Weights of a small image classifier.
Model: 32-pixel images, activation gelu_tanh, patch size [4, 4], layers 8.
Training: muon at rate 0.015, 22700 steps, held-out accuracy 90%.
Data: 145000 training examples, 40.1 epochs.
Rows from block 5 of a small image classifier, named by matrix and row number. Rows with one number belong to one neuron. Each number is 500 + 40 x the weight over its row's rms, rounded and kept within 0 to 999. All counts start at 0. Numbers have three digits each. After the name is the row's rms in percent of the matrix's.
After each neuron's rows are labels from the 100 images, of 14848, where the neuron reaches its highest value: "responds to" is what is common among them. Only what is clearly more common there than usual is listed. The data: rendered rooms with furniture. In brackets: how many of the 100.
# fc1: MLP up (model.blocks.5.mlp.fc1.weight, 768x384), inputs 0-127
# fc2: MLP down (model.blocks.5.mlp.fc2.weight, 384x768, transposed), outputs 0-127

fc1.222 077:458584521485436523508474424502427529491449463433510527453464574466462447588517488481530483523501502545550473511539477487560462474509528568495437526519475511519482463505468498512470468463512445508507552536500479554501451455493477474461424436484550477501533484591550531537477434503506443493509538551455454509510473540547477517465514478532555460513504536505537488532497482489489419523467
fc2.222 077:477438436578459606512548492496460472543508520540592566457543451469462545512473543494497486432515532511455441496462459498513523484454519486561541515585513499536519500434524515507519478534470463541495510533493488509496526583531517478570503471495436531567501477534379469505509503489535498505474487506488577483515504540441501536564578537472438496441579426512423453521516532475521505496485
responds to: sofa (69); largest object: sofa (58); count: four (43)

fc1.609 115:548488524542506500454518469523506520490462487446524532431507425435405492507547527480537449551524503458498499483550444497553421539494490501490509523459488536570494541502475553486526542444414471545524501482457505536508458495460455522445474481541548492499539479466544477570497527461491562503537480429466552520543470501543516469513471570492541400496535474465569481550521437488495413519451
fc2.609 108:463488505484524521504522505458497510474537514550504501495488607535527457507426538511507505500555527495443535393534511511502503466461426536499473544505415434464625522540593501448543469549496520473513516497504486605491532478521520514505477469549502516515480492577470486438504426504527497514547502510506507501485477518489528555537507542542528523487522473495540534503508563517513552484478
responds to: count: four (59); sofa (43); largest object: sofa (27)

fc1.14 078:449474551510511525503545502487499502437473544512513516492473503494477431435516484532542458540531477560569550557519439563493505499510502525560585574520475482502523480479462447413444523500467495529464482511594424431503385510474502502464476535501486460531579513517445488497494573505568522481553550455501428429513479510537463471529569384480499532518501429542452450503492488523421555464551
fc2.14 085:467486498449492583498477532558525467485444466439554542527507490485502514510401554561516558480503508513498508449539563514491516455471532477472472507534484445475486469475470527563542508461545533510476510515530525438462556574519530487538548404516551611486526541466476475517482469492488459501435486506411512477482568544488527542468530513478537455526551529511523510548518526529521482530502
responds to: sofa (54); largest object: sofa (43); barrel (35); largest object: barrel (28)

fc1.242 094:500399545440528535500444476472510556556546432511540455456403487553458506582513529515498597538525458544511455538483500506507445476509500556426473500432486522518530484476499493535556442476576509458531571482543539543515497474466448442466511478535520487471487489486537525537480550491525527510534502431412511483453570558455478491516459527540514442508544502403446513478525444484490456451444
fc2.242 096:536470557500472443514493459435555483542461492495440496517526518501521430474495478528484419474508462443501516475394521480498519610494500454532476544564521482492467426492557427548512607477475473523578526565513483565456520524387531584548555443461479507446533471444420445410526507548488522428498546542476487528511496523490508488425548531512544557505520519518559466479545519513499453525454
responds to: sofa (45); count: four (38); largest object: sofa (36); arch (33)

fc1.196 090:502473501491538474502472490575428441488472510421467487458582510574476498484513450433440559474478540526423488509533492515529505464497504470551474423473543514472505577531502589502519512448520471482447469485461518524483529561521496513454457435479517466498493554408515513539464429475460514556500496523516542457515504528520474559526516476547503472463487496490470556433540568503457548492552
fc2.196 093:468568558547518502466524443485530545460566526542457487470451476455591552497512477529462563501488473507579524463521513449440586488566521399444530457538475482453550501479548526507470507510488520534561496449489449517514479443509506443534501545544431534542493468505427531497560571512491513486501506473483551484535577504512487459465502427492526512527492538515509496444441473470475435556472
responds to: wallpaper (67); count: zero (44)

fc1.614 108:598492473525530496508469559467507558436400478515494505516508470471516465471510398510431491503511435455566523475436476440497506544529529513523439497492507478524559529528437530490493508502493424510553520487485435497520552500491439535508480526444565510521506489556465511521462473503510481531563462503429421552496491473527475511487528508419545553495447565515432486457526509470519470502487
fc2.614 108:489533481449502456550492503517502579519491560538494442506516514555478485531562517508562474488517447526536453546545589455557464487535554492536604485429517538531620456495500466525464521488416518407536507479541481448497516625503546490494543520489481526494536485435511509490578459527450561492578455453501468462554524502512483523531435502534497543537504508461502529458492495486564499582518
responds to: arch (52); largest object: arch (39)

fc1.207 107:453507439489445479539459483526445521427486440438461507514513519522517453538529461484522555487534495493435469536496447528515535487558417423430460429478434472488459544571526507500492428475477459433548520502517495441537522502484466574577532521495465480511485488499466567557460462535500493544582461416472510510537456476491473471514517566461578541460447525468507553485510556428544439482451
fc2.207 104:582456513502482516515511482565509512527519525528459462552502570554491545524559539585525479492519516449544445471528547502464474563470459585427555483486544489546414459448487484514493498518571503454505546514489452394523494576418515446503530541487571555463568538464522440530508561451532493417499489515496473513488474487571525484487542431469506511463494492467524585537482500453520536536496
responds to: arch (41); largest object: arch (31)

fc1.523 083:512536547526415551474443476490467461577452481495507579455517432568490465472489509534493501545496497502503438474439461476471473497555492446577454446473456550441457506465437489462497441478475486494417480558525486508501573457440552540540478486507474477471511526474500467473479454502537501570449482477529488422485493529483472480495426556558434459434454526523526529591513487530539549512524
fc2.523 086:500445443538495483479564547526479528475482567408533490503430520464575538533512482458408466437473491448503458533478540491521562446547541529459494506460490469450531483472543489492543516482484437474563502471506459556508532513516439472459572506460524487503502478516554498511473563497471516452556547500444534492507565462513537518533540488481544519482481433541524508459503527479472491472535
responds to: wallpaper (90)

fc1.432 075:475455570409517496479509475556523529562461560555511524502537518526492579489408547522507494447445527496540475471632501503510488499458509482560572522494488444478462449554459501497442417542476514523497504524494463441505533511487536481535558456451469475519507567494520556479505469480496535546550634480528457438549510521524508455500534462455586468465498476489530543491467488501514520468518
fc2.432 080:501492424483572515531460513451528476448511472483458472493487547507483443541520502563495473543523461411468502525426471509546467503495507523484455513461466536554468510518587511459448515419507500502417476460548491427524510495521603519447473514488498552585536448424496443533566478490427456482473481503501517488527511509511472521523570532488508533498482505477493535474525502433521430427557
responds to: count: four (58); umbrella (36)

fc1.303 104:456521491525484599499470452459481540541539434520543454493484498489569535491558464501501445562515466589512578520369479491429405449528478467489538517577517471513528467432472521499539455463532487512499528520498523549529471471480526549499547530505505452552569457515473466504466387508461422460553486536525485424488548502489488484460492451494511547503507507514479464489562449550477486590465
fc2.303 107:487505502529480514461483576580462490499477550559559526512443500516456494498466457529433491450435503503504455507519501516482467576476505519541525510475486571475486463500520500519508548506462509502504459481519495491459573449470545462531491543510514504589416563501539450476519623474600544479460551513477458476485494474481479497502524491478570492491455424453532498529521546381492484464532
responds to: arch (50); largest object: arch (38)

fc1.663 062:488503487489491538517457394496541615458495518501512533443526425557423477562508487504483492458492482490472527472470394544560494497567445431521503522546478517474451502548501523539557541516490497507560472488519414522424515525517490583510582491485507450449418472520530482464445477474537477609505404547509502481518499571455547464533491555475513393519505534448466457519428586495553542471565
fc2.663 064:492502472511483463432493566435491455473508515449473504529455519456537485510463552542485482502488553478460503562543527468423506487493458517428456502432515509519540481492486478447514454454516463503461568480549550499557559519495519448472510474487561550522520501414505417465518451499500486437539515442467470510581499501488469553575458421531532575558468559580535517490453454465496508541470
responds to: count: four (44); lamp (42)

fc1.641 099:481477488549533593520489508422464548469495453472502449554469558534470524496468491497540482545501533514547513474522523522497545516530515531535418492511531490475522585521497555434514430532509484492514467511533533541490508532442526418481512570476513510439500478464533482487515548473530447484524477580492460489512473488523489476526460511541494551509523592513510529497473558486454512467501
fc2.641 104:499483475515504415464461486470538462552514502485540519484482498481540463542506478498477455514483491534486456497416533448542510539450454510485483530478489530462444473571495489519489550497567442423520506450557516509486476547506483454530508472480492469458487510514552550456527546461489601531437504520524497475524573554463509536509463543460482447472396482524450493455507503529511512502564
responds to: arch (34)

fc1.443 115:537505509529449481541516570498488523542448632503542519500509458467470499456474523513480479474458388446498539525445539469518489525515520531398610428483500487508481509512465476562470444464513548410539489473457481490504484557483523517580462464461467512522514540465511480525502462518488594526488485522442498520506491492522500569476491464475525496527493567506548527539500519465552578504471
fc2.443 111:451492470461450564479493493495447469521459466555496437466420495521538514525529528450487590446504552542425443499546496523470473400516419424502544532504465537436553509511488468494563499512442477521550458492501587513483563496472535519494522528529577461474468552486512473509540497531559460462548488475505460490583519518459482462551427474504518471444508460513480485503502471538453485528604
responds to: count: four (61); ladder (38)

fc1.217 081:435472539519520489474530493449571477497506484504471474497568505544522476593489436479497445461484508524506521491550549496565455589516503561542516466537486452400450458534525426473546426542453413465438506479473514485500517475464482486436525475429529476478558469471511488476452505453506440500551556588542498500539531550504491549493441473545581451470604459497520527467513527527535488501474
fc2.217 088:495483531516488419464472529529467437498515540562556533522479503481496538439506507500526509548497520518486497532536444481519493414549493504521508485461442479494484538467559523411453602449512484500613580533496440578517471441419421558513517489465490512532499509395561432564484520506522507483496485530463470505509509434515548508510488518529491559446467442518506502552558517482494548468485
responds to: count: four (47); chair (34)

fc1.161 100:531465478430537443486529449463479522519454525471505592526561457565567526486524572487503483550507525528487436469446509529478458534439542526462482446496503511562489463478565476539484478507523460543531493468541429494538480508527479469500546523467447472452483466480464490483489531530493540573547531497459441480487618451486428412532490516458496518464454476474463506480448496529507499583434
fc2.161 097:561465531548516439510473465511458491520504554476581493461452512441417551523566480425467475539453487474544483476534451494502556489518509521517471515547546473486485483534447503505511472480408561455500521526516546497437557555520582515484494447426553492547563487527471495523502518481543535478498468479465480479529519569505456576506548515505513492603528504455511489543531515483440504428499
responds to: arch (33); largest object: arch (28)

fc1.595 119:556483510475506471517511454480591486498480439515492564432493508603522495484522479505556483505443461555575463491448527491536512456457527495462517526535545549538510423512537518447486495539509461487458548506631440513472459573501513517540600421443492456514492495408516511488392472565488483547520495505456438481534555534500547486502453516493473533557502522522479530460480471451501512458474
fc2.595 110:525550486486516527528472462509466578566509473539469478525469467477464548430547497517513531516508454456526494540524549558488529572503430541515458528475553424482463533454471527475520484374538403532547457491493472554424557436450588491489463437526524511419498482530430476483461507520491518478570514461519542446510499556480471529423569531464516577540521458519535508411490449500561489482515
responds to: arch (40); largest object: arch (31)

fc1.156 095:545490508462571466479558471543483520580515461496473510550463598552469491498515504469471531466536445462525557544502498500580536508495493538460501462441513518508504449490497456516530484430546497521499521500483443468437502557451492516510537513497506431512501484451485478519482493471599470448588549519475545465506581489491488480524468510562572594560449487532436550459436454475506508499514
fc2.156 097:524483481516489577484419485550549605479502467499502438476499476527468492470484494491420441548493531521436463454453448518480515453518519480508569561507482488525438478535555527452488498424461430499507515492502479506535526469542535438510463541461533510526580521481531517512490504510476452517470379528526548461529478487501475507492516434435543487466524526449583512530468582537511510449443
responds to: blue walls (27)

fc1.698 103:511495561509497548463533534554501475491484507508512524487574536429482464559570490527553481455486416445518522514422555541417541528465564515487424498478491487474493490507512504536505511482531474541527505535492460471542461605494493523456509554520544558546506467529524563479501459463496489504480559488490470447459531533491464521461526512495447539495472570443477486483493514507483402485499
fc2.698 107:481546493488581443452503512401497512469436507472494475468444496524467527471479489490541559420513529556527503487523484511493522416513482510500574546560485511558596420497572480495472458543485495498488449484461531516474468440531473424458487477413498493405512472491504536479464454511577500526453474485517521533466461487554550489485530451520480531470510520455510506439481551493531638486523
responds to: sofa (37); largest object: sofa (28)

fc1.755 103:501413491518524498540519476482540583515500433506541539486490545509379541515498511523521468442488496420587565488506451508534476483526554530534482519495501445521528542511501485512503512504437569519490511474591529578454580533478560469506495414550440536466495514533456468473476456557514505482445531496454514510533517519480560526475551476451505451465502468512430528470490577581424511523484
fc2.755 100:455526503455474504473478526535446455518529514516477574528501560445549505472390457483526492506527572525474446466478487489453483453471428560486529524558597495559445484467489494505493499455550456475494545463501486501494549439515448562510485417410440436501532470493448450516491475552485483446519558479483499516542557513461541492430482449504438520549514455505491484547520494456528420520541
responds to: sofa (50); count: four (49); largest object: sofa (43); table (34)

fc1.555 114:466493581500504565511501424424454538537458559468437509524476542498460516545538456475506503493475547500520519452490524468525436495424532554568551500442523540495452472556512523457491466438501481514540430438532474560449514484461451486484492496480488544456513483447541542441460427500496467498519591515501443479539524520483499493495444460522554508496516553515550459499416460541553535491442
fc2.555 118:547473472469475557458507445531519506452428474459480521495496505516506459509477454468490434502534466468491480499571586491509544437540455499498496517432514495540559494560493464522379509476486521489489483550498527542521495450459521509498526548575552485512502483458506507532459543530487466484507527517411539435507494474436590550665514522570540571443493464519487498442516576421548462448512
responds to: count: four (38)

fc1.384 110:474522523530537435545479487468586543530550528536458481486489546437518423501496503481489480393535446468403406518468422581504446523483513517500415420565539513426494462508545522491507485499524488504502541547460514488529543501442578498426526521508500502467465514443456483477523461547489506432418487554465550469501479566492455507529514491479574505519573419575472499476540567482465553470424
fc2.384 108:498490517534490505528502538492468475447470494515552516475522462510565557515537439489463413547446585508577476505504469502484558443451428483541559521454539564509495514443538436468499514474455483537492492468514458465482450457528427472559470437482505461514520503507562547457503506472476515582508480526525499480593546426468556500428527488486449532439568541501496499500473530529564456495596
responds to: blue walls (27)

fc1.570 092:498462494516493472492549497558464478513547504454448503474464531500476527481530499526456382574532462476502529555533522523539495544507524591471495468560484531585578556480520503539464446508479483492421504487450513522531510468480479525494523525414476469464560425472527568508494549541473490499522524451474575502487551529441514474504496452502552439512456519478474520521489480482508586497484
fc2.570 097:514496506447552580477512431428561545490515453550487470503477472504519473526402537535519533442504436456489417453522483518498550500512474531508484515431545474476457442517445450427500474468529571456520492586558473467481534492438566468489545517553563518452529447504480535457514492510541544444456476519487458493520490536530469493479496516545533474501527486510550480483583468563510467504479
responds to: wallpaper (79); count: zero (50)